A small self-supervised image encoder, trained from scratch.
Training: muon at rate 0.0019, batches of 128.
Data: trained on drawn small creatures on textured ground, 101725 training examples, 6.7 epochs.
Rows from block 9, named by matrix and row number. Each number is 128 + 32 x the weight over its row's rms, rounded and kept within 0 to 255. All counts start at 0. After the name is the row's rms in percent of the matrix's.
# convs2: project pointwise conv (model.blocks.9.convs.2.weight, 160x480x1x1), inputs 138-206
convs2.23 092 [150  85 179 128 128 128 128 127 130 128 128 128 128 120  81 128 128 136 128 122 187  60 110 140 128 221 128 128 132 122 128 148 139 128 128 129 140 128 135 128 128 128 128 128 128 128 164 128 130  60 128 118 129 128 128 128 128 101 136 128 128 128 134 128 128 128 128 116 128]
convs2.24 094 [117  44 129 128 128 128 128 156 132 128 128 128 128  80 127 128 128 255 128 150 116 130 128 121 128 115 128 128 134  89 128 110 175 128 128 129 127 128 154 128 128 128 128 128 128 128 143 128 139 102 128  90 106 128 128 128 128 153 149 128 128 128 130 128 128 128 128  99 128]
convs2.25 106 [100  82 124 128 128 128 128 124 129 129 128 128 128 113 117 128 128 132 128 241 238 119 104 129 128 116 128 128  98  72 128 141 117 119 128 129 132 128 185 128 128 128 128 128 128 128 101 128 147 154 128 125 132 128 128 128 128 130 118 128 128 128 111 128 128 128 128  46 128]
convs2.26 096 [128 165  89 128 128 128 127 166 122 128 128 128 128 165 164 128 128 111 128 111 152 125 138 128 128 129 128 128  56 139 128 104 113 128 128 129  89 128 134 128 128 128 128 128 128 128  76 128  49  60 128 177 101 128 128 128 128 127  43 128 128 128  37 128 128 128 128 128 128]
convs2.27 117 [ 89 137 168 128 128 128 128 131 175 128 128 128 128 218 142 128 128 105 128  96 131 178 130 125 128 255 128 128 131 102 128  49 117 128 128 128 123 128 127 128 128 128 128 128 128 128 104 128  59  78 128  72 131 128 128 128 128 194 147 128 128 128 114 128 128 128 128 130 128]
convs2.28 096 [120 151 128 128 128 128 128 128 180 128 128 128 128 130 126 128 128 151 128  40 145 128 133 134 128 126 128 128 255 121 128 126 132 128 128 127 109 128 125 128 128 128 128 128 128 128 170 128 223  96 128 108 178 128 128 128 128 126 170 128 128 128 164 128 128 128 128 223 128]
convs2.29 101 [162 113 136 128 128 128 128 116 128 128 128 128 128 129 101 128 128 164 128 133 179  92 169 144 128 162 128 128 166 196 128 144  73 128 128 118  56 128 116 128 128 128 128 128 128 128 157 128 217 128 128 255 129 128 128 128 128   2 124 128 128 128 129 128 128 128 128 144 128]
convs2.30 112 [128 120 133 128 128 128 128  33 138 128 128 128 128 112 220 128 128  82 128 127 136 119 255 122 128 175 128 128 150 122 128 179  46 128 128 128  77 128  97 128 128 128 128 128 128 128 120 128 137 131 128 132 136 128 128 128 128 131 117 128 128 128 128 128 128 128 128  61 128]
convs2.31 096 [159 118 128 128 128 128 128 129 171 128 128 128 128 104  58 128 128 116 128 191 102 129 255 149 128  44 128 128 128   0 128 127  66 128 128 131 115 128  38 128 128 128 128 128 128 128 109 128 136 154 128 255 124 128 128 128 128 111 121 128 128 128 161 128 128 128 128 178 128]
convs2.32 108 [135  99 121 128 128 128 128 108  85 128 128 128 127 142 205 128 128  86 128 255 194  72  28 165 128 129 128 128  73 126 128  94  55 128 128 127  83 128  83 128 128 128 128 128 128 128 179 128 132 117 128 168 127 128 128 128 128 119 164 128 128 128 120 128 128 128 128 255 128]
convs2.33 104 [135 140 125 128 128 128 128 130 143 128 128 128 128 127 135 128 128  90 128 105 158 138 130 126 128 136 128 128 124 129 128 218 133 135 128 128 134 128 191 128 128 128 128 128 128 128 111 128  49 124 128  62  85 128 128 128 128  95 162 128 128 128 144 128 128 128 128 123 128]
convs2.34 104 [146 255 135 128 128 128 128 109 128 128 128 128 128  77 112 128 128 198 128 114 195 128 104 134 128 164 128 128 115 121 128 121 255 128 128 133 120 128 127 128 128 128 128 128 128 128 137 128 158 128 128 133 217 128 128 128 128 100 100 128 128 128  52 128 128 128 128  83 115]
convs2.35 095 [126 178 131 128 128 128 128 199 123 129 128 128 128 255 139 128 128 255 128 182 101 123 149 131 128 112 128 128 125 111 128 180 100 129 128 128 137 128 120 128 128 128 128 128 128 128 254 128 118 119 128 167 138 128 128 128 128 120  49 128 128 128 152 128 128 128 128 128 128]
convs2.36 106 [146 176 121 128 128 128 128 146 128 128 128 128 129 164 111 128 128 101 128 115 239 124 135 133 128  61 128 128 168 130 128 136 255 127 128 131 117 128 127 128 128 128 128 128 128 128 120 128 168 138 128  70 163 128 128 128 128 123 136 128 128 128  87 128 128 128 127 130 128]
convs2.37 108 [146 114 121 128 128 128 128   0 137 128 128 128 129 147 128 128 128 151 128 128 113 125 115 153 128 124 128 128 168 121 128 166 160 128 128 129  84 128 171 128 128 128 128 128 128 128 183 128 123 195 128 173 155 128 128 128 128 102 102 128 128 128 112 128 128 128 128 130 128]
convs2.38 095 [124  69 131 128 128 128 128 124 124 128 128 128 128 178  75 128 128  77 128 134  74 140 218 158 128 130 127 128 145 223 128 212  65 128 128 128 218 128 128 128 128 128 128 128 128 128 152 128 122 128 128 104  90 128 128 128 128 203  88 128 128 128 148 128 128 128 128 133 128]
convs2.39 095 [ 87  30 128 128 128 128 128  75  92 128 128 128 128  20 205 128 128  55 128 125 107 129 116 128 128  84 128 128 118 177 128 211 132 141 128 128 114 128 103 128 128 128 128 128 128 128 179 128  66 146 128 159 124 128 128 128 128 131 153 128 128 128 146 128 128 128 128 163 128]
convs2.40 110 [111  29 128 128 128 128 128  94  51 128 128 128 128 143 163 128 128 145 128 137   0 137  93 128 128  24 128 128 169  15 128  80 126 128 128 126 101 128 211 128 128 128 128 128 128 128 185 128 164 134 128 121  94 128 128 128 128 208 158 128 128 128 161 128 128 128 128  84 128]
convs2.41 085 [134 138 128 128 128 128 128 175 207 128 128 128 128  88 133 128 128  68 128 101 205 132 210 130 128  73 128 128 178  76 128  51 138 113 128 128 111 128 128 128 128 128 128 128 128 128 123 128  94 149 128 148 208 128 128 128 128 149 128 128 128 128 117 128 128 128 128 114 128]
convs2.42 096 [129  25 129 128 128 128 128 137 137 128 128 128 128  95 138 128 128 101 128 189  77 102 181  63 128 121 128 128  74 105 128  57 150 128 128 127 129 128 102 128 128 128 128 128 128 128  83 128  70  91 128  91  57 128 128 128 128 123 135 128 128 128 111 128 128 128 128  74 128]
convs2.43 103 [127 138 143 128 128 128 128  70 152 128 128 128 128  13 101 128 128 119 128  48   0 146 138 139 128  76 128 128  41 134 128 207  16 128 128 128 150 128 126 128 128 128 128 128 128 128 131 128 166 155 128 111  93 128 128 128 128 113 113 128 128 128 143 128 128 128 128 134 128]
convs2.44 107 [220  85 107 128 128 128 128 138 134 128 128 128 128 127 125 128 128 119 128 130  98 116 124 134 128  91 128 128 122 203 128  82 129 128 128 128 142 128 165 128 128 128 128 128 128 128 115 128  56 136 128 138  21 128 128 128 128 139 112 128 128 128 138 128 128 128 128 239 128]
convs2.45 097 [124 255 124 128 128 128 127 187 129 128 128 128 128 133 108 128 128 120 128 179   5 154 202 106 128  87 128 128  47 114 128 102  87 128 128 129 115 128 124 128 128 128 128 128 128 128 203 128 148 148 128 121 145 128 128 128 128  84 137 128 128 128 128 128 128 128 128 108 128]
convs2.46 107 [127  89 154 128 128 128 128 116 125 128 128 128 127  99 174 128 128 148 128 126 106 141  81 136 128  26 131 128 130  77 128 156 148 128 128 128 122 128 130 128 128 128 128 128 128 128 130 128  29 127 128 124 181 128 128 128 128 130 175 128 128 128 115 128 128 128 128 126 128]
convs2.47 100 [128 116 123 128 128 128 128 123 131 128 129 129 129 137   0 129 128 129 128  89 212 136 169 151 128 122 128 128 110 134 129 123 158 128 128 128 117 128 107 129 128 129 128 128 129 128 132 128 132 130 129 169 111 128 128 128 128 122 122 129 128 128  98 128 128 129 128 162 128]
convs2.48 098 [127  63 125 128 128 128 128 138 113 128 128 128 128 174 104 128 128 115 128  50  68 128 121 143 128 116 128 128 130   0 128 125 103 128 128 128 138 128 162 128 128 128 128 128 128 128 122 128 193  98 128  96  93 128 128 128 128 146 136 128 128 128 131 128 128 128 128  98 128]
convs2.49 097 [ 97  52 129 128 128 128 128 197 143 128 128 128 128 102 120 128 128 105 128 110 159  80 177 128 128 138 128 128 129 160 128 138 212 128 128 128 154 128 130 128 128 128 128 128 128 128 131 128  23 126 128 130 112 128 128 128 128 123 135 128 128 128 144 128 128 128 128 131 128]
convs2.50 122 [129 132 128 128 128 128 128 113 125 128 128 128 127 125 132 128 128 148 128  98 100  99 112 127 128 100 128 128 127 188 128 130 113 128 128 126 138 128  83 128 128 128 128 128 128 128 121 128 133 127 128 145 140 128 128 128 128 133 118 128 128 128 143 128 128 128 128 110 128]
convs2.51 108 [139 117 128 128 128 128 128 151  74 128 128 128 128  88  49 128 128 124 128 119 155 125  13 103 128  78 128 128  95 147 128 147 118 129 128 128  85 128 103 128 128 128 128 128 128 128 127 128  99  85 128 112 255 128 128 128 128  94 134 128 128 128   0 128 128 128 128 149 128]
convs2.52 095 [155 129 128 128 128 128 128 127 141 128 128 128 128 125 122 128 128   0 128  65 136  99 170 118 128 119 124 128  76 136 128 136 101 128 128 127 249 128  77 128 128 128 128 128 128 128 155 128 171 124 128 119 255 128 128 128 128 240 164 128 128 128 119 128 128 128 128 136 128]
convs2.53 097 [150 126  71 128 128 128 128 143 116 128 128 128 128 191 182 128 128 161 128 141  49 135 203 197 128 133 128 128 118 129 128 255   0 128 128 127 119 128 171 128 128 128 128 128 128 128 114 128  90 233 128 145 113 128 128 128 128 104 131 128 128 128 164 128 128 128 128 134 128]
convs2.54 106 [121 135 126 128 128 128 128  85  96 128 128 128 128 130 121 128 128 159 128 125 113 134 117 127 128 201 128 128 130 165 128 123 157 128 128 124 110 128 152 128 128 128 128 128 128 128 108 128 129 102 128 196 159 128 128 128 128 248 117 128 128 128 149 128 128 128 128 131 128]
convs2.55 121 [126 124 128 128 128 128 128 169  80 128 128 128 128 108 142 128 128 128 128  92 124 137 164 114 128 126 128 128  76  53 128 144  94 128 128 105 218 128 112 128 128 128 128 128 128 128  55 128 146  87 128  84 134 128 128 128 128 123  68 128 128 128 150 128 128 128 128 180 128]
convs2.56 101 [126 127 150 128 128 128 128 122 132 128 128 128 128 205 172 128 128 143 128 230 223 118 146 130 128 130 128 128 123 133 128 111 163 128 128 127 138 128 141 128 128 128 128 128 128 128  95 128 183 255 128 149 137 128 128 128 128 126 128 128 128 128 103 128 128 128 128 121 128]
convs2.57 108 [129 109 127 128 128 128 128 126 175 128 128 128 128 122  17 128 128  45 128   0 135 128 115 130 128 117 128 128 139 124 128 141 146 128 128 128 201 128  33 128 128 128 128 128 128 128 161 128  43 140 128 143 178 128 128 128 128 203 119 128 128 128 122 128 128 128 128 165 128]
convs2.58 096 [117 156 127 128 128 128 129  82 143 128 128 128 128 124 116 128 128  93 128 139 126 147  40 128 128 104 128 128  57  90 128 127 228 128 128 126  93 128 107 128 128 128 128 128 128 128 140 128 153  79 128 137 133 128 128 128 128 129 121 128 128 128 128 128 128 128 128  80 128]
convs2.59 103 [123 115 128 128 128 128 128  95 125 128 128 128 128 129  94 128 128  53 128  87 105 102 255 128 128 186 128 128 136 158 128 134 140 133 128 129 131 128 152 128 128 128 128 128 128 128  89 128 162 132 128  66 222 128 128 128 128 125 166 128 128 128 110 128 128 128 128 128 128]
convs2.60 102 [140 132 129 128 128 128 128 128  48 128 128 128 128 115 231 128 128 140 128 166 184 135 124 105 128 128 128 128  53 126 128 192 138 138 128 128  41 128 136 128 128 128 128 128 128 128 161 128 127 129 128  89 163 128 128 128 128 207  85 128 128 128 107 128 128 128 128 126 128]
convs2.61 115 [118  63 126 128 128 128 128  55 130 128 128 128 128 110 105 128 128 141 128 191   0 130 191 146 128 154 131 128 134 108 128 125 176 128 128 128 107 128 161 128 128 128 128 128 128 128 198 128 134  96 128 213  86 128 128 128 128 135 134 128 128 128 103 128 128 128 128  84 128]
convs2.62 082 [124 255 128 128 128 128 128 130 149 128 128 128 128 116 255 128 128 125 128 170  34 142 126 134 128 114 128 128 133  85 128  46  61 128 128 128 139 128 213 128 128 128 128 128 128 128 146 128 118  67 128 126  12 128 128 128 128 160 164 128 128 128 216 128 128 128 128 125 128]
convs2.63 101 [138 195 107 128 128 128 128 106 152 128 128 128 128 169 125 128 128  96 128 129  38 124 130 131 128 143 128 128  35 148 128 128 130 128 128 126  60 128 124 128 128 128 128 128 128 128 131 128 134  70 128 103 100 128 128 128 128 157 135 128 128 128 123 128 128 128 128  76 128]
convs2.64 095 [127 114 150 128 128 128 128 145 125 128 128 128 127 140  95 128 128  10 128 106 128 125 133 128 128 133 128 128 177  83 128 133 117 128 128 129 135 128  64 128 128 128 128 128 128 128 175 128 180 144 128 144 140 128 128 128 128 230 136 128 128 128 158 128 128 128 128 102 128]
convs2.65 101 [105 199 132 128 128 128 128 144 130 128 128 128 128 118  64 128 128  94 128   9  47 124 131 154 128 101 128 128 130   6 128 116 192 130 128 128 190 128 169 128 128 128 128 128 128 128 123 128  48 128 128 150  72 128 128 128 128 174 130 128 128 128 117 128 128 128 128 121 128]
convs2.66 092 [129 158 129 128 128 128 128 107 151 128 128 128 128 160 254 128 128  62 128 134 127 134 157 156 128 128 128 128 131 154 128 139 147 128 128 128 129 128 113 128 128 128 128 128 128 128 116 128   0 157 128  45 104 128 128 128 128 146 155 128 128 128 114 128 128 128 128 132 128]
convs2.67 117 [127 124 160 128 128 128 128 100 151 128 128 128 128  77 131 128 128 125 128 119 122 125 132 128 128  73 128 128 153 122 128 101 198 128 128 128 130 128 100 128 128 128 128 128 128 128 138 128 121 133 128 191 129 128 128 128 128 131 218 128 128 128  77 128 128 128 128 179 128]
convs2.68 101 [131 149 128 128 128 128 128 184 124 128 128 128 128  96 132 128 128  73 128 101 137 110 147 127 128 165 128 128  68 128 128 128 132 128 128 128 171 128  93 128 128 128 128 128 128 128 120 128 255 162 128 103 142 128 128 128 128 198 121 128 128 128  92 128 128 128 128 118 128]
convs2.69 090 [127  52 158 128 128 128 128 128 113 128 128 128 128 142 105 128 128  89 128  97 107  88 117 128 128  97 128 128 197 175 128 131 187 128 128 128  70 128 127 128 128 128 128 128 128 128 133 128  50 128 128  75 198 128 128 128 128 107 117 128 128 128 115 128 128 128 129 132 128]
convs2.70 089 [121  25 162 128 128 128 128 108 115 128 128 128 128  86 233 128 128  38 128 151  70 133 160 130 128  86 128 128 144 132 128 154 114 128 128 172 105 128  96 128 128 128 128 128 128 128 124 128 118 130 128  96 131 128 128 128 128 123 195 128 128 128 128 128 128 128 128  96 128]
convs2.71 096 [175 152 103 128 128 128 128 132 110 129 128 128 128 108  98 128 128  92 128  43  60 120 202 128 128 138 128 128 156 127 128 255 146 128 128 129 133 128 142 128 128 128 128 128 128 128 142 128 191 165 128 145 130 128 128 128 128  56 141 128 128 128 121 128 128 128 128 110 128]
convs2.72 093 [130 136 167 128 128 128 128 107 112 128 128 128 128 177  56 128 128 124 128 199 174 133 105 123 128 113 128 128 104 140 128  18 177 121 128 127  56 128 133 128 128 128 128 128 128 128 105 128 123 251 128 103 215 128 128 128 128 119  91 128 128 128 134 128 128 128 128  10 128]
convs2.73 125 [200 115 137 128 128 128 128 126 127 128 128 128 128 162 255 128 128 106 128 130 101 126 154 127 128 128 128 128 105 151 128 143 119 128 128 127  23 128 122 128 128 128 128 128 128 128 146 128  95  49 128 153  90 128 128 128 128  69 124 128 128 128 130 128 128 128 128 237 128]
convs2.74 083 [120  70 128 128 128 128 128 155 133 128 128 128 128 136 204 128 128 126 128  89  57 145 194 127 128 131 128 128 124  67 128 120   0 128 128 130 126 128 132 128 128 128 128 128 128 128  15 128 127 167 128 135 177 128 128 128 128  97  86 128 128 128 122 128 128 128 128  65 128]
convs2.75 101 [128 128 127 128 128 128 128 137 128 128 128 128 128 140 110 128 128 183 128 146 194 131  42 127 128  92 128 128 127 132 128 128 207 106 128 129  62 128 194 128 128 128 128 128 128 128 107 128 234  40 128 140 129 128 128 128 128 131 181 128 128 128 133 128 128 128 128  91 128]
convs2.76 123 [123  85 127 128 128 128 128 130 141 128 128 128 128 144   0 128 128  59 128 117  33 123 237 129 128 122 128 128 152 113 128 156  99 125 128 128 129 128 162 128 128 128 128 128 128 128  90 128 134 181 128 129 115 128 128 128 128 119 137 128 128 128 132 128 128 128 128 102 128]
convs2.77 100 [129 129 126 128 128 128 128 147 212 128 128 128 128 127 172 128 128 246 128 126 128 124 167 120 128 169 128 128 131 181 128 118 176 128 128 129 125 128 143 128 128 128 128 128 128 128 109 128 136  82 128  73 109 128 128 128 128 133 156 128 128 128 128 128 128 128 128 128 128]
convs2.78 087 [121  25 130 128 128 128 128 128 159 128 128 128 128 253 116 128 128 155 128 102  96 128 134 102 128 169 157 128 142 130 128 125 136 128 128 128  65 128 125 128 128 128 128 128 128 128 120 128 186 172 128  48  67 128 128 128 128 120 158 128 128 128 136 128 128 128 128 130 128]
convs2.79 097 [124 124 129 128 128 128 128 113 142 128 128 128 128 144 111 128 128 255 128  62 120 172 128 130 128 155 128 128 188  95 128 178 172 128 128 128 126 128 134 128 128 128 128 128 128 128 180 128 115 192 128 136  57 128 128 128 128 151 148 128 128 128 136 128 128 128 128 146 128]
convs2.80 111 [112 255 120 128 128 128 128 145  32 128 128 128 128 156 115 128 128 150 128 123 128 210   0 129 128  61 128 128 143 107 128 137 138 128 128 115 120 128 186 128 128 128 128 128 128 128 117 128 114 102 128 147 122 128 128 128 128 120 243 128 128 128  91 128 128 128 128  77 128]
convs2.81 092 [172 107 128 128 128 128 128 124 169 127 128 128 128 105 110 128 128 155 128 125 170 137  78 129 128 130 131 128 154 109 128 248 100 128 128 128 133 128 128 128 128 128 128 128 128 128 124 128 211 125 128 123 103 128 117 128 128 129 124 128 128 128 125 128 128 128 128 201 128]
convs2.82 114 [126 142 131 128 128 128 128 128 111 128 128 128 128 197 148 128 128 125 128 145 115 144 138 117 128 125 128 128 128 130 128 126 112 128 128 128 117 128 169 128 128 128 128 128 128 128 197 128 135 117 128 255 125 128 128 128 128 166 162 128 128 128 153 128 128 128 128 116 128]
convs2.83 094 [140 122 128 128 128 128 128 129 130 128 128 128 128 132 174 128 128   0 128 134  79 120 112 129 128  27 128 128 136 148 128  69  20 128 128 127 128 128 247 128 128 128 128 128 128 128 185 128 115  39 128 181 131 128 128 128 128 128 135 128 128 128 124 128 128 128 128 194 128]
convs2.84 100 [133 227 164 128 128 128 128 122 143 128 128 128 128 118 225 128 128 120 128 133 199 103 105 122 128 124 128 128 113 172 128 128  68 128 128 130 136 128 189 128 128 128 128 128 128 128 124 128  99  84 128 141 125 128 128 128 128 165 166 128 128 128 145 128 128 128 128 122 128]
convs2.85 082 [148  75 235 128 128 128 129  91 129 128 128 128 128 105 147 128 128 144 128  83 124  56 248 120 128  93 128 128 120 148 128 140 119 139 128 128 138 128  95 128 128 128 128 128 128 128 103 128 119 116 128  98 138 128 128 128 128 127  82 128 128 128 214 128 128 128 128 166 128]
convs2.86 086 [ 58 255 127 128 128 128 128 159 174 128 128 128 128 132 133 128 128 122 128 136 255 126 115 116 128 136 128 128 167 130 128 144 210 128 128 128 128 128  41 128 128 128 128 128 128 128 112 128 255 168 128 114 140 128 128 128 128 177 115 128 128 128 117 128 128 128 128 166 128]
convs2.87 093 [125 121 126 128 128 128 128 124 121 128 128 128 128 208 126 128 128 143 128 125 138 115 146 138 128 220 185 128 121 211 128 142 129 128 128 128 101 128 129 128 128 128 128 128 128 128  95 128 124 141 128  23 180 128 128 128 128  89  61 128 128 128 119 128 128 128 128 126 128]
convs2.88 093 [116  75 114 128 128 128 128 143 112 128 128 128 128 130 187 128 128 135 128 120 174 136 136 125 128 131 128 128 113 131 128 166  84 128 128 128 168 128 120 128 128 128 128 128 128 128   0 128  81 172 128  30 198 128 128 128 128  83 116 128 128 128 122 128 128 128 128 143 128]
convs2.89 107 [128  46 126 128 128 128 128 112 124 128 128 128 128 187 180 128 128 120 128 135  95 128  96 124 128 125 128 128 135  74 128 123 210 130 128 129  80 128 149 128 128 128 128 128 128 128 125 128 105 140 128  96 151 127 128 128 128 171 199 128 128 128 186 128 128 128 128 129 128]
convs2.90 099 [114  92 106 128 128 128 128 152  76 128 128 128 128 165 127 128 128 124 128  89 138 125  51 134 128 178 128 128 142 182 128 128  66 128 128 126 255 128 163 128 128 128 128 128 128 128 140 128 108 148 128 122 188 128 128 128 128 129  82 128 128 128  97 128 128 128 128 255 128]
convs2.91 112 [151  75 134 128 128 128 128 132 127 128 128 128 128   6 154 128 128 152 128 146 155 120   0 132 128 120 128 128 134 212 128 107 139 128 128 127  92 128 180 128 128 128 128 128 128 128 134 128 151 132 128 113 193 128 128 128 128 207 125 128 128 128 202 128 128 128 127 123 128]
convs2.92 106 [134 148 138 128 128 128 128 110 156 128 128 128 128 132 108 128 128 255 128 158 122 117 114 114 128 220 136 128 128 193 128 125 127 128 128 127 151 128   0 128 128 128 128 128 128 128 109 128 181 125 128 142 130 128 128 128 128  98 144 128 128 128 125 128 128 128 128  94 128]
convs2.93 098 [114 191 129 128 128 128 128 142 131 128 128 128 128 255 147 128 128 111 128 112 210 117 109 144 128 135 128 128 178 172 128  99 128 130 128 129 136 128 144 128 128 128 128 128 128 128 136 128 163 135 128  97 127 128 128 128 128  65  68 128 128 128  98 128 128 128 128 133 128]
convs2.94 111 [123 156 129 128 128 128 128 127 118 128 128 128 128  82  87 128 128 132 128 129 135 128 132 127 128 143 128 128 137 157 128  87 201 128 128 128 177 128 120 128 128 128 128 128 128 128 114 128 145 137 128 140 164 128 128 128 128 111 101 128 128 128 143 128 128 128 128 123 128]
convs2.95 094 [102 174 125 128 128 128 128 196 102 128 128 128 128 176 153 128 128 146 128 118 169 133 124 136 128 117 128 128 116 117 128 127 145 128 128 127 139 128 123 128 128 128 128 128 128 128 191 128 188 129 128 131 124 128 128 128 128 154 128 128 128 128  95 128 128 128 128 125 128]
convs2.96 092 [116 151 129 128 128 128 128  79 196 128 128 128 128 194  98 128 128 161 128 133  84 113 149 121 128 141 128 128 103 126 128  66 154 128 128 128 255 128  83 128 128 128 128 128 128 128 150 128  81 132 128 150 107 128 128 128 128 130 174 128 128 128 166 128 128 128 128 103 128]
convs2.97 111 [129 105 117 128 128 128 128 125 128 128 128 128 128 102 177 128 128 120 128  85  82 176 127 130 128 202 128 128 124 135 128 149   0 128 128 128  75 128 106 128 128 128 128 128 128 128 156 128 118 132 128 255 130 128 128 128 128 123 141 128 128 128 145 128 128 128 128  89 128]
convs2.98 090 [131  84 128 128 128 128 128 182 128 128 128 128 128 156 105 128 128 130 128 122 112 129 150 128 128  84 128 128 164 187 128 107 141 128 128 122 134 128 177 128 128 128 128 128 128 128  90 128 144 107 128 131  81 128 128 128 128  89 125 128 128 128 128 128 128 128 128 127 128]
convs2.99 114 [120 128 130 128 128 128 128 104 112 128 128 128 128  98 113 128 128 119 128 140  70 111  15 129 128 102 128 128 140 144 128 113 123 135 128 128 142 128  60 128 128 128 128 128 128 128 155 128  62 116 128 148 168 128 128 128 128 120 121 128 128 128 110 128 128 128 128 145 128]
convs2.100 095 [105 130 133 128 128 128 128 129 116 127 128 128 128 174 171 128 128 109 128  71 163 128  91  99 128 143 128 128 122 109 128  96 151 128 128 122 129 128 175 128 128 128 128 128 128 128 164 128 201 122 128 189 147 128 128 128 128  96 114 128 128 128  55 128 128 128 128  79 128]
convs2.101 102 [127 112  97 128 128 128 128 148 124 128 128 128 128 150  84 128 128 137 128 149 184  57   0 129 128 115 128 128 121 163 128 103 183 141 128 128 166 128 177 128 128 128 128 128 128 128 120 128 111 155 128 128 138 128 128 128 128 129 128 128 128 128 112 128 128 128 128 122 128]
convs2.102 099 [ 96 127 128 128 128 128 128 105 112 128 128 128 128 124  94 128 128 123 128 131 254 119 125 130 128 124 128 128 128  93 128 151 187 128 128 128 188 128 118 128 128 128 128 128 128 128 167 128 151  70 128 151 166 128 128 128 128 184 218 128 128 128 118 128 128 128 128 139 128]
convs2.103 117 [128 101 128 128 128 128 128 123 128 128 128 128 128 123 255 128 128 132 128 176  23 132 197 125 128 130 128 128 132  72 128 130 126 128 128 128 128 128 166 128 128 128 128 128 128 128 144 128 123 104 128 246 105 128 128 128 128 143 127 128 128 128 129 128 128 128 128 129 128]
convs2.104 108 [132 142 128 128 128 128 128 145  78 128 128 128 128  86 140 128 128 147 128 229 209 117  80 123 128 141 128 128 106 119 128 140 126 128 128 128 129 128 131 128 128 128 128 128 128 128 167 128 136 148 128  88 129 128 128 128 128 107 148 128 128 128 124 128 128 128 128 131 128]
convs2.105 087 [151 129 107 128 128 128 128 134 129 128 128 128 128 131  81 128 128 245 128 146 107 146  63 127 128 149 128 128 143 128 128 120  28 128 128 128 133 128  78 128 128 128 128 128 128 128 135 128 119  24 128 119 143 128 128 128 128  83 170 128 128 128 108 128 128 128 128 144 128]
convs2.106 107 [131 146 127 128 128 128 128 145 130 128 128 128 128 125  63 128 128 118 128 145 135 138 111 103 128  97 131 128 149 128 128 145 141 128 128 128 211 128 211 128 128 128 128 128 128 128   0 128 181 132 128 128 219 128 128 128 128 110 117 128 128 128  80 128 128 128 128 124 128]
convs2.107 106 [129  12  99 128 128 128 128  57 128 128 128 128 128  76 152 128 128 133 128 106 122 138 146 126 128 145 128 128 125  14 128 125  56 128 128 128 160 128 130 128 128 128 128 128 128 128 124 128 142 143 128 124 149 128 128 128 128 194 143 128 128 128 126 128 128 128 128 163 128]
convs2.108 114 [140 104 125 128 128 128 128 198  87 128 128 128 128 130 186 128 128 120 128 146 103 135 155 126 128 144 128 128 139  86 128 129  31 128 128 128 110 128 125 128 128 128 128 128 128 128 135 128 153 125 128 128 145 128 128 128 128 144  99 128 128 128 130 128 128 128 128 125 128]
convs2.109 082 [128 191 132 128 128 128 128 172 152 128 128 128 128 115 127 128 128 137 128 125 208  87 128 121 128 127 128 128  94 129 128 127 134 128 128 127  88 128 107 128 128 128 128 128 128 128 137 128 121 132 128 127 130 128 128 128 128 125  49 128 128 128 137 128 128 128 128   0 128]
convs2.110 099 [150 129 119 128 128 128 128 207 126 128 128 128 128 137 127 128 128 113 128 191 165  80 168 126 128 146 128 128 116 130 128 133  53 128 128 128 107 128 199 128 128 128 128 128 128 128 121 128 136 125 128 125  22 128 128 128 128 150 146 128 128 128 160 128 128 128 128 167 128]
convs2.111 087 [126  40 121 128 128 128 128  82 119 128 128 128 128 133 149 128 128 132 128 119 122 140   0 124 128 136 128 128  67 194 128 190 180 128 128 129 184 128 111 128 128 128 128 128 128 128 154 128  85  38 128 122   0 128 128 128 128 127  99 128 128 128 184 128 128 128 128  95 128]
convs2.112 089 [144  54 142 128 128 128 128 116 118 128 128 128 128 138 141 128 128 131 128 113 132 150 142 124 128 155 128 128 123  53 128 135  52 128 128  55 109 128  85 128 128 128 128 128 128 128 183 128 183  83 128 134 112 127 128 128 128  75 109 128 128 128 114 128 128 128 128 255 128]
convs2.113 100 [123 176 156 128 128 128 128 148 135 128 128 128 128 126 226 128 128 198 128 139  85 140 213 130 128 136 128 128 146  99 128 136 126 128 128 129 117 128 101 128 128 128 128 128 128 128 127 128  37 244 128 159 137 128 128 128 128 134 106 128 128 128 135 128 128 128 128 148 128]
convs2.114 102 [134 108 129 128 128 128 128 122 104 128 128 128 128 149 111 128 128   0 128 134 100 158  91 127 128 121 128 128 128 171 128 141 196 128 128 124 101 128 138 128 128 128 128 128 128 128 194 128 151 107 128 128 108 128 128 128 128 101 117 128 128 128 122 128 128 128 128 232 128]
convs2.115 087 [ 87 255 137 128 128 128 128 136 113 128 128 128 128 172 117 128 128  66 128  92 167 145 115 125 128 100 128 128 167  47 128 119 128 128 128 128 131 128 108 128 128 128 128 128 128 128 128 128  96 192 128  26 112 128 128 128 128 157 131 128 128 128  82 128 128 128 128  99 128]
convs2.116 092 [148 192 128 128 128 128 128 140  54 128 128 128 128 120 127 128 128  87 128 255 216 131  66 155 128 193 128 128 174  58 128  26 115 128 128 128 110 128 169 128 128 128 128 128 128 128 120 128  58 120 128  53 152 128 128 128 128 145 128 128 128 128 121 128 128 128 128 135 128]
convs2.117 101 [128 123 124 128 128 128 128 145 131 128 128 128 128 103 137 128 128 246 128 119 172 129  48 130 128 169 128 128 135 155 128  47 101 127 128 128  45 128  83 128 128 128 128 128 128 128  97 128 135 128 128 120 138 128 128 128 128  61 133 128 128 128 125 128 128 128 128 152 128]
convs2.118 088 [166 152 129 128 128 128 128  81 128 128 128 128 128  71 126 128 128 151 128  91 175 126 120 125 128 111 128 128   0 114 128  47 105 128 128 127 117 128 149 128 128 128 128 128 128 128   0 128  51 139 128 133 139 128 128 128 128 136 197 128 128 128 167 128 128 128 128 110 128]
convs2.119 111 [115 145 129 128 128 128 128 180 127 128 128 128 128 151   0 128 128 102 128 185 173 134 171 123 128 126 128 128 139 136 128 178 122 128 128 131 129 128 160 128 128 128 128 128 128 128 143 128 160 124 128 166 152 128 128 128 128 122  81 128 128 128 117 128 128 128 128 115 128]
convs2.120 094 [123 139  63 128 128 128 128 184  76 125 128 128 128 223 110 128 128 106 128 180 167 123 127 137 128 147 128 128 136 142 128 150 255 128 128 127 128 128 129 128 128 128 128 128 128 128 107 128 110  93 128 207 118 127 128 128 128 156 127 128 128 128 186 128 128 128 128 131 128]